config.yaml
arch: "crnn"
model: "CTC audio transcriber"
dataset: "melodies that start on their tonic, played by one synthesised instrument"
train_examples: 26041
noise_aug: 0.01
time_shift_ms: 100
n_mels: 80
hop_length: 160
input: "log_mel"
spec_augment: true
win_length: 512
tokenizer: "word"
vocab_size: 59
norm: "groupnorm"
activation: "relu"
weight_standardization: false
depths: [1, 1, 2, 1]
kernel_size: 5
stem: "single"
widths: [96, 112, 144, 176]
rnn_width: 96
rnn: "lstm"
bidirectional: false
rnn_residual: true
rnn_layers: 6
optimizer: "muon"
muon_scale: "spectral"
lr: 0.039
momentum: 0.95
nesterov: false
orthogonalizer: "newton_schulz_5"
adamw_lr_other_params: 0.0015
steps: 700
batch_size: 64
epochs: 1.7
lr_schedule: "wsd"
decay_fraction: 0.3
final_lr_fraction: 0.1
warmup_steps: 140
weight_decay: 0.05
adamw_weight_decay_other_params: 0.05
Rows from block 4 of a small CTC audio transcriber, named by matrix and row number. Each number is 500 + 50 x the weight over its row's rms, rounded and kept within 0 to 999. All counts start at 0. Numbers have three digits each.
After each channel's rows are labels from the 100 clips, of 14976, where the channel reaches its highest value: "loudest" is the band of the loudest frequency at the time of the peak. Only what is clearly more common there than usual is listed. The data: melodies that start on their tonic, played by one synthesised instrument.
# conv: width-5 conv (model.blocks.4.conv.weight, 176x144x5, each kernel summed), inputs 0-143

conv.125:533494560471510413490592528550550403532538499536515527515525573617517501494539479506519531483534585481487527557548556525462503562494531471546579489493567515432438487447540491635641482570516479431475453454474502530588492514395513531553500597527518486388527553562514478454595455471392446512512475515677519455471527475443460490548529528549597533534550504554516521556463529500550518493513455459505513460469570609515535449461504486498513
loudest: 250 to 500 Hz

conv.148:651476430455495442409501479437402568556520512566471473460474516522468515643464492511474532484430540494487551460498449523497524552480429493506553456494506537444479493538471460472461527383465567506626480460484493463431471545524393503442548538450468466434541543400437636438451487523452557444447474531475492490507479452534452496530464535500517437548450460499450478491499520481471508576581495349550525496539495436538552517568527518605479
loudest: 250 to 500 Hz

conv.159:466552517502522622482521507459416471510482564555514577445559521452478494556450449471486491470428588523500502422476491509549525514471552459446575508547536532503433480500515545509484494455396561465471605451561510445493434460521465447485404511515445457515585479426486476501619469521493497459452525446542496559513440463437459619487541471598432418513505557431469545476489488507435495524623449468425425590436549510538568494446579389513454
loudest: 1000 to 2000 Hz

conv.38:534533457480537500485613580517547511416486461454456518373460423600485517559497495461471446489440559587503497503519504469487508534581360542459522540497579450555521555523465517570483416495510552466490600419526592472470467548425564471516478532505414584559512435472469519476523543513465463455440456470486532470584525625488505436510458538560492515486499486540373431488470485445558473534437525497502444465455453495497356478449534528458540
loudest: 250 to 500 Hz

conv.3:462442526425541524564470544566472481549544529445405558498437532509482589477428354470452545506547553527494497448477463503472485417451447513532548454481506539363637457503454563488465511514462531522489486486443542579496460557532485561589535538519414586478434495426432487537510525484540516476454495543514465624461546447477481542448499469556503637539561478513463442502443473519526486450469535451474406591487495459464553508513614466464459
loudest: 500 to 1000 Hz

conv.118:499494465536442364544554505497653488498475505460532446480502429403432492417616553481505504477505484539526441484481491512477499550495416516463486455502542541546542478584511470459501546439447445566431446542617383455526484514468474641496513489499469474515485485519438487531410536521500522505506501544455452571468538547494455433491397536446552456496456545511523348544437434463462529449493483560542453546527521463505574577494554520481407
loudest: 500 to 1000 Hz

conv.60:492492517516456596442465453525571493506458495474483551599523500550452458587489525561504461510506549400445507696431461573485573386446493475554440469468547499511451428489457454399488488550475472532535478535448522461458454512463471585451458495579439448524498498526493448586545431567510498476539540447454466393468569565475541602453479519464550499526429479486550482527534467492520509431395476594453491513464523437435499435498458434468540
loudest: 500 to 1000 Hz

conv.10:478522442559522569540560520522446478503533499467503555566527523500501523587473499489504529548610555562456527497504444511466591437553431605537458441469441439489620504562454464492566547583479519498463540526503475479456392564479548437474505510515484561510509498512470512557437497517520579538513456523354441372431531459471410484533495377470590530470467504489605417471514565541506497605424526532504575524437421509524497443510509484482546
loudest: 1000 to 2000 Hz

conv.165:494476522536486526521498493565427575420553463461492639523553523399495528528490499456468489527539565511494525567438490450464503417514503562453448583488464447455638461580515398482517483466441509547516571549454525450519478491404581567493523516476499476484553545476503476467491457490492427522404480556440551511496541442438467492525513430495564534508509509494489510440460429513542485535548548475568684544544498471411401476494424505365513
loudest: 1000 to 2000 Hz

conv.107:503455435427542547558431398517414524403525431501523523538582513438427518592484552509552439490388515589546541485519575453490497388533409453530596507428479516472602530468466475449503492523460450487490469499580550455400469430414542464510506547416436412581513479528513502542471484481474459497460506431467460392476420548458464516489480506553507513476526451508528534401549519494448473493540508486528494457427451464454507527400592467460469
loudest: 500 to 1000 Hz; 1000 to 2000 Hz

conv.141:428600552494482583447523465505518558575458435515371580534569488565511518480459476555468496407510445549505537559537475453523524536419415517562511554485526492487588570475540507503400489484545512413445542517512607481465437532486426549444432505510500386482474548502482458496487445447527585509504485520407555417499598553578459484457564433540421465583516579446442389503527463494492548503471490511478526468431524504545425554508492481437471
loudest: 250 to 500 Hz

conv.111:450571540495435543518574529551562578541519494517425586515522488530515441477488499509576424564518482550609537449509523490433546456447415533460508526515464542492447424554559455412568579493603463435523538520519476508443391399433510452542491482448450547550564449545558467562508430582501537581501505464491497440424508505456580435474455444537535441483491474496475551560519511545449461426567438582442582527439584564499467517521561496433535
loudest: 250 to 500 Hz

conv.19:563562410403502483458594522454513573528542481421447534412451499447500450585510528515490421493524475523575587470499422531590514587586446464541518493505441511455520490516520540496434521429517470376520448525556479498550538375555475482437515497552427610398544460578453505480465535457519466490444516497444462446461516512500488498558469474494556528482465512541545429397516464566455559569440515595542551517504432507594511476446516544463438
loudest: 250 to 500 Hz

conv.151:430469452468541494464482507408481546459546399509452511440524461483530559503514559556436499513548439382557508534519513435455476555517524495517472540470592555447562496529560518504473439583474450500476502463556558545468513488607396460497519508530532557611586498561663464529434583476508480516554473487571444450416413464521470519386526466393464555470501475501553485549580465488465487510526567490397476405461502469528419505521504509468485
loudest: 1000 to 2000 Hz

conv.86:514557515534501439500507483513507505525506468424516458486525497506468522578451517568525562463569383587469555513434432398513519593560579531543490490504507578382490438476494477540515473668481453420472537422454503559447442504495457508504440533522481514529454485425412478496550490511494498412458510531429529461563476438479461598447458615561508408581434510539486584573474547575476498603491451459548467448520538493520524523505445433479462
loudest: 1000 to 2000 Hz

conv.58:439461446513515407560442453517560570494508382490541438523552553458418516401461451466474517417501474515496497474480451489518523656522510469468560459502502472491516512497462493574533569525485461461527496484496520381522474527551479538445521407422502529504520522523458535416412549373421547527497536433575451567549665487454434517530556549543433458446414499477485599556533519542538533484507498510451520502555468461455433442454450487470526
loudest: 500 to 1000 Hz

conv.51:464461454492476511543539570500587512497541492456532458422585436481604460408512619513502561625523403448479512473519409518494482473535471514458513532509506516514551398535557446461451539485532512481498479462607492571506486533547579623497483520467450579488558452529411536510560560499419491409468468375616484596463523519494425485469502445538573506490473529497474468486549519498512552452552480530448515507503555506455572539377521519555521
loudest: 1000 to 2000 Hz

conv.114:507517564575455684454504463529482536491537486469457439523494599445528545537521506579494474393450454464528494536495540537531528519522556503479472457501572548558541502429439441540509566517459400530467576429515455553513483533489534560532491498488485511496581480539443518448466429434442520544547489435472456577494454576580531578483495476520509493500504439546484493419457428523583522451473473484447557519364430522480551399491368433469414
loudest: 1000 to 2000 Hz

conv.14:476478492518477512533522494519515570502485428546515480480455541475495489416534580534492512567564451467487499493478529470533489597518485513545431506496452434479524514577532458485552485513505476524532361457485470539457338437576535535476462468548504493438497457469459576473610476661450473476540503580526479463492422482553616555440475450600521525463539426522418498464490489519521619502549476486468462565538423501421372550469437562486445
loudest: 250 to 500 Hz

conv.74:397377560438488503543530491478444531473482525499525583475518452561520543501478509480528592488569515644459469467511554495455454480373539427545471459522469467452432494552445475450480497553436510397494543507468575430404524459488632458538529456472434532448451537512445469575508464493477485442485438537450453495562515451531509490495491450468500554387450505451533431511570507402490460501591517499535458488601550446504532508444421442569442
loudest: 1000 to 2000 Hz

conv.87:501533543566420438493550452502539532448429527437511515533561525550561508425538534535551482486428523527509410474468478467562468487517460520503428507521451555464436636477505566542593504551569468430461492477503434551518524479482488480583562499542430541505448558438498575415525570401470548391429534502463516473459465453452483378502540470603543478450428496578461526519417602555563495532595474506531409546497486480550553550488495544463568
loudest: 250 to 500 Hz

conv.55:541490440481556502521422517544576497457522513486458464633458526416551538444559491536552573557419478566441563484558421516565584533485543502453515454469421536508390533556501523521531444508557523523484529505520511485477478594506440502523424444385478542577398536510528541578488501490552530407525506514540507489606474540500559516469488489481423502602522488538515520466510550514483466496518594530510384470478429611551523447573448436439592
loudest: 250 to 500 Hz

conv.11:485458526507475424421578628505421541459523425500568491486424457471494444444538567485503528520487585651568447503496410535514504524515474586593450435442467471494457504500573459477493484454533514588479514409541477513504479433500491477451561475555449503485579530495437450454539510522502496492469536523402449579530484513526486498452459366459545496520440579502372512523572440596499490444521517527475467503466457507537442537378457541426499
loudest: 500 to 1000 Hz

conv.104:392525548513386402477515512463431512412448420586522468519487497441518559523485547499517467566420503578472542461559509545493435430480488500453542588517473449484547538543485544469551538420488500455476587516514473531523443451563425484510506442481496468524436503456523567484528526551483452519470508586496444367440435585539491429553437413587586512462438507408444518532582456448585560414535559532466474477431491500520474508444517502535586
loudest: 500 to 1000 Hz; 1000 to 2000 Hz

conv.97:566559527507526511569584471492549502567490515550379415483534540571459477488554480534465524569481533511490531469446538491517514563496444525514449435519552445369550540555470449423563531448600614479515526476450574612559489448493559562490525481523443435456370500518385509524478557435477477536523488414524453457548510501493456527531545441562509456516387567548608483560425510464498462551533574519571525474526456469465511533515558458518534
loudest: 250 to 500 Hz

conv.139:488442548507495520524617478482477478512521471466423580480474584437496570433560493540508482578581502536493471589534441455457590459433417544483510453483476504544514564417477397503375538519442412525571406472436543507508536471553513490544479417614461453533437529450503512573564508477594441604471571432545510479488506437515444489531426402528494518488484546494476450469503518458471493537502455448481554452456524488503623434578510497514548
loudest: 500 to 1000 Hz

conv.124:510476518405547508446483553406430485618583489422570516515516495496471437482456421580524589585491452594482466520519517452575423531453595524424537504519523592417522541521591565494528512538483471556510572498497476573489537448484484449627514529516458579473488538445526491457501476471398504468447529441468543535499416479515590540478476451498545530502439466425534443445457479440464437450453451464496496498600487498492487544485376419456506
loudest: 1000 to 2000 Hz

conv.92:596514380531460595411507405479494506510472496450479544447587498455488464503529475484455409500505424651504508484474425449514471492510477494511543491476469452425526526569502513393520453514471554530427496575521529584491492452537480464508687526521527515553524498554503488472498458463463462459456445500585449516426531429438489400485421489447548577575426544469432517528534507464525541634470468537540449473494516537449515558557500529521470
loudest: 1000 to 2000 Hz

conv.95:533501484581473475395471519467505428580487509558413506420492455437440499484530371434507436534532533378516450536548507533549559605539483508505458449569425525408521436503536408447405484411491538521429505573498484483572535530500466622520464496591532531499520490435525496626521535475484522538499439485540489570442523425440468473516498545487582513610485501546525454470534581442456583507519492550569500490469485483467528529503402529529514
loudest: 250 to 500 Hz

conv.130:660571426588472571442483505483519527447439530492447516609498529423440512491453490532473489495469523421438455467456430529507452537519573417410516465500549490587557520461471505507587486555574559550445574457502420528400470458408472595542436493439480449502565393442594463529404494452448521580519478537502489503485489543565469525465474519532445472519452454553460495459490411444527475514534455433503438476470486462519579549542471485456503
loudest: 1000 to 2000 Hz

conv.80:552507437476510351449420495488562511541541457444483514421524532516413546529532503439515470584505474502517492430496462488504500599560519459558479468496525495518510557510545537487474508465550532481495547522496580462515550522507508499457630562493468530498362508447541611465576552531546549577543476571601551514471448493506512579446519513450475533618498493477544596488514426615511596496570499560534480466529531431616451426555510508500577
loudest: 250 to 500 Hz

conv.96:515539450434576512565491558515452442513483464479390465411542500540397499489436507591601424461470465523474467489510500539473480544521427487489438474551506451506531505434445453507588475466530530483409450558540483469560511520479493509488464422565465418533547502422544498492498522534524542507476548398450481399534499601543463455444482558478575414429446465361455455489587510531504566458444559529494565538512625558422467533512504560445452
loudest: 250 to 500 Hz

conv.21:596457446562554406556590646473424509512536584455458551518454486477491470582485491513556534539440533580450415475637432472483524612489421493491478528454487452493441496407515482442485475544465491502551459509404464487363473496576518550490500492464524476507510501494472552438504513557488553463471479458583518438528506490478497421629478429502528443531453445539486524511517496556478567554484477575438543470462506573471472484433574561463454
loudest: 250 to 500 Hz